python train.py --model="contrastive image-text model" --encoder_activation="silu" --encoder_avg_pool_shortcut=false --text_encoder_causal=true --text_encoder_width=128 --text_encoder_norm_position="pre" --text_encoder_mlp_ratio=4 --residual_init="none" --eps=1e-08 --max_steps=14600 --lr_schedule="poly" --warmup_steps=1460 --weight_decay=0.04
Rows from block 5 of the text encoder, named by matrix and row number. Rows with one number belong to one neuron. Each number is 128 + 32 x the weight over its row's rms, rounded and kept within 0 to 255. All counts start at 0. Numbers have three digits each. After the name is the row's rms in percent of the matrix's.
# fc1: MLP up (text_encoder.blocks.5.mlp.fc1.weight, 512x128), inputs 43-85
# fc2: MLP down (text_encoder.blocks.5.mlp.fc2.weight, 128x512, transposed), outputs 43-85
fc1.22 082:174159135135152177126090110086132135162155107144170108057152121158113123073092144077098179094108123139110119060169113100143094102
fc1.23 092:152143173135126110139102118162124074112142154118085101116121130143188127144124143154207187088135105130133136091062116147081180137
fc1.24 082:116071136081097124136173079155119094082152114134127114131127195091123135102158134130112164125137147129068135118102146133178151091
fc1.25 101:099181175120174123100130166203092183087134137160104099135138114161064068128105079173147120154147144071068167163141159098154164035
fc1.26 105:129107096153190174138157197095092144094146136124134076152187115084165152096180152106150163123152183099124109187168117148150084115
fc1.27 067:107087143089155170167110132198153101115118138106148119086087107116085077099085164112118173134104107167153113098155168160103115114
fc1.28 092:073114166094128134125135118175127156174125118151152118182031076092093102148111107136120093092110122144131120092074162128127118156
fc1.29 084:143147087075131104120097173167153141146109121156088161151143165123136114183072099116139152143168152079087114097144069089185118121
fc1.30 070:134092113141173105095099173116105073080101089151106135166187084114128140126140150076098098103082156136096152102138100160171183126
fc1.31 073:089104163183089157121188109161133126116144145157142137150127163068138164156165133150154089172122139123099146071087160155116122173
fc1.32 087:169088158166143095167099100168085125110137180128095117141118079184088141194058128170099100105087087132123121145151164148128158138
fc1.33 106:093117130090087116179100149151083170157145127149100125131166184150106126070151117144127182142118172108095119081104136122160183089
fc1.34 080:140097091109076079105145083168096169108124172139123137107101116111168146100151160116147075182121135167189073157114093154128167109
fc1.35 064:114065123101136077104128102119155090079136106135084126111129188177146163169127114139146037146122068151071198090122119139138141138
fc1.36 065:138116089106178142091099123158202129153181190158149155127135191183105079187127121164116098185115174121126122139089107109133092087
fc1.37 097:145123179085153094140126130152109138106108146105140100140130154135122105114118073101139127152117094144138209102107062097161158151
fc1.38 113:123136113095154079120153109148130131102135143105076164123117119173155178109099168172123148136110121096154168118111211123149183115
fc1.39 100:132121091129176090108146136180115124166186116143087113124139127128157161165111125134104125127096103111174168102201137131145171107
fc1.40 074:169073136156135126179152155133132074108118151108126145080212185158163149133088164095136118089113137148130195049138102126077144116
fc1.41 112:094112112085162154115134104200109088136143115180115122109173161126099148166073138151140120143092200120186196127120079111177107073
fc1.42 095:093090099090141151096138128202150100093125166157152156190109099110145116139136153172126148134136077101091125129071106061071103112
fc1.43 086:166140132134160071098093132188127079104184084118139098119154182141155128179109100101153132146108125106075123101115110205163106129
fc1.44 088:107130060110161148096150129172145130097120151141102160102158134145133181108136150103135140163111148096173083152102033179088164132
fc1.45 114:148164122159145123141153165176139076152159143066167130132128077123085149141111095097168127119097114112099152130133069152199152109
fc1.46 081:102130149113127136139185159063132145116177129109144053164106126110126092123098079099174130179166071141151187094189120109151145145
fc1.47 128:152166125169121113109172205104143135060173178097149145140105107094136118123105118175118185156144059176117117100122108086119091208
fc1.48 074:104142137151134098138155175143148089122168111104080140107130085080072145135119154134194111085135152120159175098124092109115085128
fc1.49 114:099129182117071165088135131172149097085151116187073150122124182118103145166098097145124147134163092161097094123059136073080100116
fc1.50 092:085169074156082082117143100105151146130138170105176137120111135191098157105112095079112135153074069202118088118141139193195119112
fc1.51 091:086115134127148173142073160159108183066086147136112119123125108147113121167076152132187116067155148159161114145135127110126090156
fc1.52 081:138099198149154110092072139169146155157170131116097135167149111191096084104106128111093164105118124079074093060128175162145145117
fc1.53 121:183130143078111184155110123156093087138112100139101054112131158134111111111125160149142120160119093176129038141154115135098124105
fc1.54 095:107159106171078104132139121167123093116115185126164110167118063161147097155130141149127146164114074119107092116150070118171119131
fc1.55 109:104143118110175090077180152128146167111113201186140136121145159174111131138167163150157164135138177084140180177134141139172164126
fc1.56 102:141153121135138092158088110146107162176147173084111101145125125163151182123152089102106084147164134115108125122053145120122128167
fc1.57 075:117168138152151129120102115171145123109121210113110139069152164115100071145156106168116128130101107108151171164165139095127162084
fc1.58 108:139130132130181156127136121124111116185114110075120141103126139169127125122169105177060149155195203058064171100128149090095085130
fc1.59 097:084100058148138112121170122128152075068108115129095159142076194148108161143093156096152145126070095146136121153157092137087097114
fc1.60 103:174112138072119106062131148106185122154144105177159077108095206124169132129085154121114107091108122115166164096125159117156167124
fc1.61 082:151099151121104130097183141160079161103146127146177102094167170163089079107078079125091154188110077126154161107163129143120158080
fc1.62 179:189118116141113107115130184116120093133152161145134121162159082167182123125051116090096137164196136094099144085167125149081067152
fc1.63 086:166123142135124130079207106088120101106110116152095039141160140113182121095084080095116174116103071167161101104147123147186110072
fc1.64 078:090101104081198160153116152124122116083149155120096131131158186141119103157096138106133180122159177140126146100143137111139140121
fc1.65 074:165138086100104149138146119117080137090123141123081117091165123137114146131084200130133108135140156060123116073125103156207103168
fc1.66 133:090099137153136072098136120154102100108122157156114139122078190099122110132137169143128106170138115133129106115157158195123143099
fc1.67 102:127098130080094125079158199170114116159147154168063126137127129134089137150112166119122173141165158088084130139091186118103088136
fc1.68 143:131097145172113089109111129181128113190179169106145172157051088113097149167075158156149075098168140081189088169164111097126138123
fc1.69 075:107115116120106082128123169212170111128097106121115103191154177121128149137145101107135087109163129086092097146088154165136132105
fc1.70 096:083123148126076090092131067128130164129136155143133143127077103178124131139085150097123125074099114109142056093141166134160175131
fc1.71 076:086139129132191122085156132147126119118155207085110171162065128142168113108080099113076146125114108139089172107129087085164117101
fc1.72 074:111170112120173093126099065171128152143147110145105158152099167125107133115083121139161124120116099116172150064130160186193049092
fc1.73 156:130122127107123106151134174184109132106183121153179102159175129135163145129188085117157096106160169167057140197144063137207117145
fc1.74 105:168155172168084132089170099204168108134159142115159167147120142132080136162111147094141106134148098126118182068113114119150134147
fc1.75 102:116166161137095052143147106131110138125168153104075079174147129136067122101118125108116118121164111082135070141159141100109128142
fc1.76 099:151099089175114109145141095146116110104124178147079110097129139130122113096114193169167148175099166124172061094147164213101119108
fc1.77 092:131139104160085152143147099119069137141165143132118124132060114185136145105062129172091126076137064212158077130172166136182082050
fc1.78 082:048150108079120119158130198122155152096166183189131209100181127161106171084123148124153183141152158090147156131147096124143171130
fc1.79 092:099107133106162201087131180160188171145173127178170115114113125160130104129126097090107123155186177075164102164157107123202081166
fc1.80 101:098086209136188131226129154126084229163118168154112099161141160115103105089105125155106122173125123158167174081089145100132151080
fc1.81 129:133101104119058178139116059177128112119152116075125128134123074155133104067133163168142133132142036121099089142143124121112161077
fc1.82 129:065086136154136102118123110115126180086158119137138093149121143091152131181146158109120164094092113139147163182084128061173130090
fc1.83 117:166144133157147122167165128164099056130159148121094133197115063152126133199105109173105141135151080090121093128136150190118108120
fc1.84 096:075155190168059149141144123138090114206142123163099102228118121175151156133136128127142122179101101085165169081129121138194107094
fc1.85 110:166111131229090109097125123191124062147131151115191155157119095143172130137103121116108142125134074144118028137148081124131075117
fc1.86 161:141092147135193077197142187111076136163116118131097103132136152114160103141110139154180081150125112167167164115055095124183143116
fc1.87 145:120137096118115121138147167098149071166118181107128112137156077161140159168117136131078173184120126072138132112066133154100084128
fc1.88 078:140065084121097132148119155130128065111175193129111133079108137168148081181085109153106127116138192147155133083131131121184169170
fc1.89 090:076147107118107125200147129132149130187122136131086137147148147138074116107165145168122138127099098161094129102130140142096094094
fc1.90 089:159142105122193148057148127173099127131119116135078106098164119160146108127136137127147168063143145114131140132117100098170190151
fc1.91 072:105138103064141126129158154177112130151184158119085099151089121103089110181102100108106084174142123078104122108108095089170142095
fc1.92 087:080116114163074106158144148165107112084081173207101140138180172146169170158104124153158105127129115146111044111101102154160113120
fc1.93 109:131156138158194143087102189148120172152156111129128105111169119147163139148121098092180125134137148118147163086190093131139131124
fc1.94 064:131111081095139161112174159096131063153132084141165074115158143155174112149121081087133174121174156138133112100070168111140105120
fc1.95 090:140177165126155126133150157117111120134094166085097080136094121099099104122112080135138126116138165164154166085137129089103097120
fc1.96 084:132109149142093121057141084101087172125139187175156138176176103170086128136079093172165156166102135101160119107129088093097093104
fc1.97 087:107163118160146141149124199082108077124130152144172183062152104100164115096094199124077150124087157103161097099107131118199114088
fc1.98 094:161121168163160142102117126089143168100132184127158150149089091111136141117157099133130107126204127098161094169103135125092095111
fc1.99 081:182092118050214143109098121166103099115169108174105136069113188188105133178134128187164128102128170055146093098135137196118083119
fc1.100 157:075156060082137197151178121092137151112145166119176134113168127129146149106122137138136117148132136132143131105154109117089102155
fc1.101 096:089143175113095115104101053088109097154110184114176141131111133149118128178096047141173146112141102119105134143086116061154129122
fc1.102 096:169109159147123131136127137103103135106153122131087101160157162076118058159128162101187156165170096073058103172153173124132189092
fc1.103 103:107089130136125158109105098100147113148120159147074090099179117109093130099104117134104164151111116100105128089098161154155118085
fc1.104 072:156149124130117139120082153189148114137142117154131155169179181176143151108152127139158112091197103124144158127148173088059182134
fc1.105 080:053150111159064132150197119128121151147125069137169179117057066104105130099115101081158145075108082129154095152162090214170151085
fc1.106 084:152101073139106133127191155124061087119126094117133085148119129181112149181178173106098086057130087161138108128106079131122112120
fc1.107 164:135153116129151129126147104193141084142168145106076136168085127162086129231161074108120111133111143124127132113084153096064086134
fc1.108 086:202121074059137161142136111161205114116093139111090078145141094157079067172096140097078136074122198155175155101126146122181119176
fc1.109 105:098125131072059160133127121137134130169147149158112137082141179142149136150143181113190114195122172128209067183138149155112143089
fc1.110 088:156108156111174126189126131100073069167094127099078119152087152128154140167120166131159075166159109118194136148098165125176133129
fc1.111 074:133133172069165173188082131145160117148160100195141066137144181143155125151148166079110128148093170134144146126114100147138093135
fc1.112 129:138106153134129058102151137163179163139150130109082115118156135130099149098078096165149094186161143091102130120144152181110152106
fc1.113 092:125109138065147179179120154159087130116110121165070123111112121145185095129160162097075134141137107110077143145140104075125170093
fc1.114 089:099128179125130134105168098149115166110140100128084134119163129106070134175192129162152090164138120158113156143118119155154151067
fc1.115 087:073104093118167155142181195115140147101152181135091156135143081172155145168065149145130109206094142088174115154176114162126171101
fc1.116 100:091140113155095174149087123124125122167165123180109049124050138127177120111097129165140169087120095166156090075120136112124157112
fc1.117 070:142050135153153166098110180118107147185166092097115112135135126139099129146156111121112095110121076058100197114076097079195144093
fc1.118 079:119106159129161165085133160095135146144169094097132075107154051126083111071143097153129086096126120102097188089124131130140166129
fc1.119 144:159116150169141110130118079124095157188160180133152129146098127109074106163146076116164144063111108149127142154117114107185125100
fc1.120 078:113166099192109153122143135089105076140092130140156164140117110180141164169146155140113164105126048138185071137216116081161116156
fc1.121 107:182116099117082129152153169167113140075149126142132112093141079132071109170080147105082153114107151147143093042146103190148146159
fc1.122 110:054063174116143094171126180104159161147197089122129180113076089095076144170117130119140134120149192096114138113144123101128184128
fc1.123 099:133149179087121120090087181164130153131134167079125113110127134183110113071128092078116137114197088119110119107122142119169173102
fc1.124 120:103074093147106167053148156112180147112138149121115150109123142105105163172068110133102161171125118101137157093170121132138118137
fc1.125 091:174127094109144147060095106130118143179119126108175101096089161124169175110122087144169140127157120086116132122087148048177085106
fc1.126 078:102170116165183180118164129172108140134160170175112112106143147148172135136146109104196124169167065113151117056143146156069121155
fc1.127 136:130116101178111147111105073131107126118102128146088126112119104089137127118091107129116151118106075087157170112098113169114164097
fc1.128 087:112145111169073110131097100155155177118114149131153123118157082126129074124123115134114133175060073148106057097126156119166083133
fc1.129 075:109124117101172092111112079122125124097160147163109157213070156088134092162070132140173075154076144132117148158118085135150102108
fc1.130 084:096140184192116085170141180127131102119153161094085160146125104069138097126172140074131141071159182112122073116153178187186130131
fc1.131 082:115105143118154119149140152156189098125160196138157070109091081152110074149090094136159114127144113125138189079140070084126122120
fc1.132 095:139066111128180157148134144106112122095140103197126140161131136132144131149139104121169142110127091123128125096074106087133098161
fc1.133 085:127186185097131124159200154169140170120169156134106060113097082147089079175142161129142142119184126160172080135140113095107085087
fc1.134 078:099065140135120181118108139169133117079151140121124126110142099136105092184118131163144195136186153089115159168103193173112170073
fc1.135 142:098122189115177128197081168107079185163133088155109107163120172116190138083113113130088077106180147145153178178089087075187123134
fc1.136 098:099144116116080132073105167130108134099114203141166131202130100118126137132103149109085160120092081151126120133114103121136093107
fc1.137 084:114170136130174169048162118145122111091135182128138149100102155165127135091127115144083178089100075164132154196166122169180142083
fc1.138 090:101117119107136157078114104109119126170166122166112109144174195097102169162143086157169154089191204116119124096142049111128153118
fc1.139 080:142123095127088117123110113102119102119143192181095135112138147111195165130151144132197128124138166164149068064160124143107123133
fc1.140 187:075151115167108117142110158170119150166235131166094156142100119126160177160111101104130079057159188117153118181138095171113121123
fc1.141 089:125121142137164105144159092116149159151146100134099165153062057149112142170156102161134082162173126126079117186142107104087183118
fc1.142 079:105138192116162096115234173129176078147088139126111150143151133145118084140142169140139150170180125050156119142132100117116083090
fc1.143 059:063095119121123095150089104152184125169173136117115095155151077110151111120033151120123107189137095113106153117126109122134100176
fc1.144 095:169128138126180155097216144156100110116105138113101078080117087236114116129129107154162154099104101124185062160123159173081105120
fc1.145 073:107100136180194177146088180150171107144125098124177075141142122101145115142147056134135142118148105081046140120105087061175160154
fc1.146 085:132070130074127152183100080172164134101095151148148124124109175107159121137124154186154117147147170208144153148110152096088165141
fc1.147 146:107142142143160130117179115148172069175100161083116133185113108126129188190129141167140169193100135114140142111073140097118078171
fc1.148 115:118141159121167154100139180094155197110119147148154103100099091104072157138147144142160118112092186156155166151116131119163149121
fc1.149 119:144134137109113102135120079083126108109103176105122143116088155098132076158114122102090140071154164092120148112109155115113148115
fc1.150 107:123135141114148103123108115145160144155163119099149143155115151116128164084136083097113134199111175080079148134161159117157118128
fc1.151 092:133099139170149099096125169155175167148108165118141116170152145183158110145098090140117107093188062146135115147172148073163125072
fc1.152 101:176144162138125088122137170149161163122122092137129068108116154177160099169074149098101145083094190155145102116106158118133152092
fc1.153 085:132124078118174077082122170130121079103136093107102157160152119071129117145125087094121152084101100153100122062113148155097161140
fc1.154 083:098157082143120129108150147184126054198138167116150146166129154156086159152089086161083139182184181066105126103129098066151123124
fc1.155 071:155157104146112130142179098134095135103120101103166131127100083133132146155081109078139136137143175097147158053107105175161097074
fc1.156 080:074125127164153138168167172111099152104163122139096098118152085102102124091069082151107143093204129137167061086135161152143056093
fc2.22 080:105115114096126073097180131191106088082128145126069084182124049114140116154176101200113138116148147113136110149079087101167108116
fc2.23 091:103114140119118103167101107086130158140091132098120156117135148161113104151155103138149131190100149152148125142145203105137084117
fc2.24 074:214153102106147093103159117135133137129139138129074146143095078102147159170105146160159103139139135178153119145178126123066147194
fc2.25 107:088162135142082106071071237105193131110123095139102135099175099110126121159131151079159140148156122130118117085150196091189127162
fc2.26 118:173105135069127180154165146113124064064137114113152136126097156057136056124100106144151115151124160140107130120094115127160162105
fc2.27 066:139156151088119089109220112092095098084159119163134087114145168131152124138114089129142096132166101064103141161166090083149064090
fc2.28 093:115155074160112108143130179081098094102140132092111102112137089142105120070117130117148104128193109039083091164141138165121164120
fc2.29 078:122069173101144117121152120173070138132188130136132141157123109151104125105149102122084119158099171079113109175106153149097117122
fc2.30 072:158133190125106172159131195093139151124077178107128114088063190162122075164140111167180191131091085126168137136070112117114091098
fc2.31 074:193154131129175122087104141088136119108159164168094077153097127158124114099071108098117103102150165129165110169190102118178185068
fc2.32 106:134113128165077134160142098117125189168087112159135089112124148116116110141147173086094089160132126188174090152114184130089167201
fc2.33 098:101168139060228044147148086103111202118120115071125117113106145099131132133172095113086129134068145142174124130098170107069116153
fc2.34 075:106142141168179204117141147087118054123145147121115098100146163158094107152079079178134189100148121088141160092115132082170087170
fc2.35 063:144117123182123138119106091131065106154097092097124139114137136135095052132147127115089188138130127139170109125098108145101073112
fc2.36 064:095176130130138164125176129204059172149067116125158114160177101138139155130121162142092096103146149100146143191146150103141153094
fc2.37 098:129132126145133141145086135148114149142177098186126115156093140141123120147116111143134114071099148129144139207135165159072168142
fc2.38 087:143109134098113125121160184106096158123090120120143131124154114085096079102174131135143086116177135126138130140155103100147100148
fc2.39 096:095098118100084148104148121119154115099097144174173189113091178146174119109096180182111146117106158060080130123146059119085114147
fc2.40 066:115158132084155108087093108093150154102140082140107159152100069156149081171135098123086164184134101133131071168152148115161086126
fc2.41 112:148105157128140101130176136157124164149108138068114105173087112136115137147128113085074143140109154095067106203123146143128155132
fc2.42 109:111125115088133118130153166134168149105117157135099179098163095149124115149115129125140114154154110116160134138208186131146134109
fc2.43 087:102139130180145197153098157144166091131094182138122103106109073082141087157143058147120106105149140137110111105144172106156126075
fc2.44 094:124099153146109132118077148103114125085173089152122168079124112096152061149126173129121114092129123115162116042207188097184127140
fc2.45 108:085129132137153114105100140066112077128084138125113102163116165102114069151100103071166095134155100133123106104075144123107134068
fc2.46 064:165098090198152147109103129188134120141107122118121163141171136147172108187114063203069110153107180129103049122091130117110079145
fc2.47 136:148072176104143130171156105155136145141124100137104121174142133127112071126117109111093087127148168073089132163058139073144135083
fc2.48 074:096110090161107161116071076095083109149160127143176139130121111173138147141145153077145097150117036111095148086102143131115178085
fc2.49 111:143137106159155105113097101163158109125150140100147111177122124112082111130114139167120151187123113084161103104159150101160105136
fc2.50 085:163120091174187153096140155178103127106108090154114116136170199156126151168171126172150111109164144161162159167132078130117074116
fc2.51 083:139146089153140084150151126165143168139134129130129121108147095136188098171160104107063154161161135118158078094165168118113182147
fc2.52 079:108186109106115154166150074092154109099100157118154093164169132123124178147181144128173142125076153141189154183149126041112178165
fc2.53 093:124150089161170086114149142127125149099185141103117167165153129134132175100082116139163142091138110090178226099131168145159091142
fc2.54 085:141096165084147153083092121094128163126120111127122191102115153129135084106105109136123131101198145056121116127084155162084160076
fc2.55 111:123125114048150111179118200069115148055104098142085170131097151118131084096119141096139158156089076121125148105133117098117131140
fc2.56 108:102073167119104083144133170134085133077117088139114097131126158127120103135108156149087145172103138118115130138126185122084139135
fc2.57 075:163136105139086174126182133096143182142176078125157137164113074145141211107126112109124138120116219150165134090105099168169108128
fc2.58 102:081148124139145163164101111132101163113182084140128070087111071131110143117135146148060148063072151110098165178130126173137083141
fc2.59 091:088160148102123117107157141096113082099151090117090125144114106126105109107156084139172069204096132144168129076103129070100116071
fc2.60 141:135240107149110106142138160108144083106145116154151170089104134125192152129125147165185085154064156174162136156139151163167125153
fc2.61 068:153133112150100168153113150164161119128080138113096079148167159136138129205105139143117088093125174101112142163114140118174106089
fc2.62 195:172122137152110096110131160133093111143119153096154132156134079109126100120049091104091145149190084058116116058148145152118102125
fc2.63 072:071128130137108139108070171173121158176177104151125180084094140137055127099109161130091080126153115097118136125082147124167076101
fc2.64 086:114103122120097123089194129140088137143082130130060097098099097075095110116094169059126122088102154133122088100176144103121164110
fc2.65 066:148141146107106134134159135134153101113102106111122170130145085104144112131116068145161110096152145166165161170127196140067179077
fc2.66 170:117122141061117148109101129117138115162104142097142151166107096090165133124102139131129118161205108099166093064095051082092126137
fc2.67 120:077171147138127111172168157159150108152161158161095159135173135173058170180172169131130131162127121187106145139139174104180132189
fc2.68 132:073142118127109164149122138117121094168139097131136154136115091110138161162092141121156041084142120125178141069120066162101114164
fc2.69 070:126150131126120145147113107114096099096193138157169196112127114105149139088104114136187164135207163087157132130142102156150106124
fc2.70 089:184154094162084141146168117199127140148136110118192117091121114098100189219123127154039154149129135154166137099161130185109099151
fc2.71 076:145089138135094112136108099153110145167047125152109069141183148102099131156155082152108084052161137141125105132092123129136167039
fc2.72 068:136127172165051141090151127101133096131092140141073123124125147149188110174163138126182122103125196129116095097159124091125190146
fc2.73 166:112102154118128156096111130106196137125139136092180105116134160069093107116152081110130038103138165153068121167104107117149106126
fc2.74 097:131148135063154128182102151106079139123087153145163136126097086094104112087174112098161184130147136135167133156153159120117171108
fc2.75 079:128097145168110187173069106145100137150112043126100133128127124089136169117093150123107154163117136150110146120081177176124109148
fc2.76 103:090147117075147087073086096114186156151134180126171115172095118115153163182172114092123148083160131138167092069150059074143131166
fc2.77 093:172134148202115080093139101169140062123083078135141079120140124132103109130105112132126097168124151178177132088149106172193087153
fc2.78 077:168119143086176030126166120087100170122090151082129073177117167060146079122155133107162170096125123182097132112052110150079142126
fc2.79 091:103151094206113107118103095169161159143116160147080053114139130164142118118112145125164129082099043189082148179171156158126171127
fc2.80 105:141105130108172083149135133136111173097143085160096124098100144112164146155175179087131149110103152179155092159090107105094122161
fc2.81 125:082152141074100070165087129078148111168119090098104127164124120123102115064157094119109122104171133110120068125093085112087140104
fc2.82 144:171136123172177137156138132124155112085137189164164190126168135158144170141142118134073183170153117088162126097134158153124118163
fc2.83 113:106148142127121119155121169193191083119113138142138160151143097078120088173095148090134116161115103140117085131118169143107098141
fc2.84 088:161138179151148080116079089088144136090112205199179157123102121131133155123126062124137145099165125174090129122135106116151139102
fc2.85 115:094119159097162185107191111072164083077141141138117159124099170114134084080172122099166151090107134150151143137113105161061149089
fc2.86 156:098115145121143132176164123136061173134175094125140111078108096126172156124133155149155095164133103179183180104085098174110118133
fc2.87 145:130068175094196103155176133129159068126173165116157101144115084122106130135149120153073126104191080084099135099116119129153174128
fc2.88 075:146151124114098136117147111192088130139091120117081154155130122069140122060110116126133174112115085109103117122140138151117138066
fc2.89 089:133111144110144052145121085114153114077132128139142075098180171155075122085110198102171224139115111122136094134089070117183147174
fc2.90 080:121140180097137069117175102084123166119129096108169122114119087135095064154123158142138116149113074157106106095126161086118150077
fc2.91 072:094073143114161105097147096106064093159112155113121125147112064196082136111105194183157117081166069139164115180112111111124107104
fc2.92 077:144171116114148115138101082107134095137190157065128095113065109119108174136174126112069129178162151080154171160146134130076142091
fc2.93 132:152116136113119156156103163147086102085083130141140049126110161196156058180087100127161147118116129161144149165108157120082180186
fc2.94 065:073101134164155091113117121180090158122196156108083133142143142077119123141182160168104080162116090152091143162146144103151148146
fc2.95 087:127112124096100082102105077109120150108138084195132137150152145113096160083166196091086151112105109188117068147084109183182110100
fc2.96 089:113098098215166153144094152147174126145133101129145113121142200139152176148150143148098075123148090164117131169142124139208093069
fc2.97 069:100076150111165154109138106129131106076120106107126097145112149102095138156128151133129128152178097186143142059141072082092127155
fc2.98 077:156155105147077118121076157184069091159165168159090084101163120116119086154088102107150157077085129102062138075121109131129139120
fc2.99 074:092156077144074118136172148155136135085084120074187149152188088100190157124105118119150124163121171129126170143122070123170118127
fc2.100 191:170078180163154159086118151137166121140075072107075112170155171152160101139083086105131138087151119087102119139101123099132172102
fc2.101 093:151170132168109123071110135127206164177128111198154080112143153121155145135128120101078107132150132149077130093135198117171120091
fc2.102 093:142144133129088070140143158118174110131060163159155130128146146097143118120122095153165153125116175171164106128121114211169125144
fc2.103 084:118213149135124095112130091135124111093139118111166165122091147076205207171151089215119124099129186128113128088127103128119118110
fc2.104 061:156160145156116118115141151088145073108095154156129115127125086096128087126093121124140173165095209113137134175138100136144075074
fc2.105 077:167137096102167112066099144145102113122101122123114071150199175144140134154123149128119096167135119119072121120103138025106088144
fc2.106 077:159144162172158140163176143174195150124129158163113131100100180142107136111098167209168156161105137144127187124163150168116158096
fc2.107 190:119096149098174092165127121192189125174092140065120140192116097151091081166130098125112112144135118149100097099069148063131144149
fc2.108 085:078176176140162135182125098120070177118186088157168189146105116165089168128149138122129086150174114186119153167176128139100160115
fc2.109 104:160058162160154086158130139108171112123132164141161133156098133071107096146127138110113120076122136141050098105089147046145143092
fc2.110 090:137080137125115088144188128128144125088136133175166076081161143093101118153111163158072181109170140113117154067136085102132148105
fc2.111 074:111129090122114147097158135082106146106117156109123173132145091137108094112126116211130153117173118068150161124157115158162182128
fc2.112 127:078149105054127098099150126100133130149174107120133162080072156151111125112168125157150135108144124120128130133213144187105129155
fc2.113 080:081111103147137130129108138135147150162126131155154186066104092093128174160180166133167153108141122172179193114116098174124111146
fc2.114 075:183111143127103124096158169170079038117144127129116131164101147114173098156084115086129137092123150067103119139099099103077097140
fc2.115 105:174124137137098159090131118170148154146124099123158120183118169128213103131135091159120110149083162144102165095085104123125073138
fc2.116 097:140103154138111129093071143149116140114112102120097208112154122118082167138160097104149145208155145065106189151147123154130164134
fc2.117 060:100167152128122096139179090139171063091148175176160150162081097148151106123072207151104163136138153166153076116115144164138101097
fc2.118 073:150127099107091117134144108146150074085078186110121184095096184190202109186101168175167130145148151097127065156136123125073117059
fc2.119 147:130178095176144147135081099124143161137155102112136100029178104123119150106099089101152106076105162137060121092150185123183080110
fc2.120 076:123078159121096122109174142123171139120119128161156092120128143128070130113101107147113080122105197124092116089077114150160098067
fc2.121 118:119174110150180169122088101106046131111151095132133167122120111147151111107156108118162076131070110094111176123167201122120028090
fc2.122 105:143168146072160071148147119095159152195118202121184201156106137156152149092105167155133083073172153074169167106137080162105052093
fc2.123 098:077148118148114110066147154084104161134211096124134176096149116097131174157109167151161081167151148109113117152121141125099139146
fc2.124 117:144202145134129096123122130101185108087108108130087082132133204128090082080139151115144151079163124119138107071120155149116149090
fc2.125 082:114183137098113111168181088111156194165109174175116158120134174117155149139118134077155095138129152204194115166123152158155119146
fc2.126 088:164048116134081137141132181098184141111097152113115128164093157165104152133100071133095083122133154123077153158083112101163193148
fc2.127 128:122139083125135106095085063107150177155105107061089130121142112158122162069161121144113085146161121151091119130095096122132154121
fc2.128 080:174121095086156144071181127099121058143096112125090151178136171091150189148120160155145151115212155146175133147137113095152140076
fc2.129 068:116197149124119101152130162082107133127102176176058091059131062133101106097130153111111192149138126180161123114134139119073177087
fc2.130 070:228038102061157133128144085182078145086132112123079110165144137105142132102090099143110109152129093148123183121122133072106202107
fc2.131 079:122165154136061116141176070071062125192149150173133214132131160169130162099149156173144175107081101112153113066167168195094123123
fc2.132 081:096106114211125153177131161137116137145097180128123159123148135100121168144122144171144113242149125102200173115143104152068106076
fc2.133 081:119075086163081134115116095125095121125124102121081205087113146185121157126084102106157132104121141107094173117133098133128137151
fc2.134 079:079235102106132104127179128089118163166121136161122105138097080129132115096190085134097093150099092174125133100203164099117139147
fc2.135 137:124095120116149126165091105108106169105171108185175071118148162133177208128196157121133159148091104186139152163060084123121132119
fc2.136 087:150064175132143110131153063115155122201089093142127154112156140134123103130128115101138076149150149098100141124099145127125175126
fc2.137 074:150138143179079087139137095121109146120077097074100124116149141127107162173094116172108089154094163124198150105143128165139071105
fc2.138 085:049178117182174169122113176198059119117166142139195095141133124158142142055068124174101162113108170116135163154134161200155107088
fc2.139 073:115104171165147113104106099095136112155094108140154137161124105147107116090122122091101129133171102092104119134096159096219131111
fc2.140 181:086119111126113153102103153099176148202106150109168132162101115117137113127164131077090122088184180097141133146167116107118120182
fc2.141 089:161071147187104097098087091103133138167179111088131117160105170120147152137107144112101132048145171089135140084109139149131115104
fc2.142 089:176136084137112130216081141144106152139181146115077109047153061128165169152094102157113162111143134121082114168136134154148181172
fc2.143 055:200132148148088111070131108115101128073082105127133185157142133196153124132169115147100103142034121098140091092161123127092083124
fc2.144 111:129143169085221059153132177126162156125103126112125072150156217080124112089148151061089159086163164123105135112098146044115235132
fc2.145 069:117173141087077065135138191147109133135167172177113114096121108128188112139152109135123109100125103198169143157129128137133106087
fc2.146 066:111196099163168111065132172071112133129172136161080163138110065121095117162129151081122150081069073052120111131183129128155140091
fc2.147 149:133093175100164077170130112183180114159112155118125094156117116113120090167147081119090105125156138152107153085071106089136146115
fc2.148 109:117140130174101143138113099158095061159139124090080126165187166182163086089131128139101198111174075109138115073114130084115140127
fc2.149 122:171160088202141117141113110147090101117167126099162111128153060143158206130098175122179108128123141166188213117142136173067103112
fc2.150 096:138149076097111140106157117113106121100128162125112130132150115143137130124170093176134112114117129130172165109194089142097122106
fc2.151 073:164136111131112122147155075140117090125091114161152114130115116087085182110147147126084121134117151173091103158079079159157084133
fc2.152 124:094191131058106161124083091048051155062122103119155185103121081117170154122125158167110150109106154109164153131117105118110096101
fc2.153 093:148133146106140171158177127121118179125124174129111107108131166122109160091134179131095072167125080134119178151128150162160130098
fc2.154 072:138159130045175123140081074159100147070134171120138153051125130126148205111098161131097165111134068121136146114144095170143098139
fc2.155 070:094149113134113177142166131073171124177189156160094191153138153154141120153183196138107104124154112194127097162124104187125101143
fc2.156 065:103093074146103144121145139165136112120168140140139163125134195107163189158185162070126172095079156152134105159122107137130159102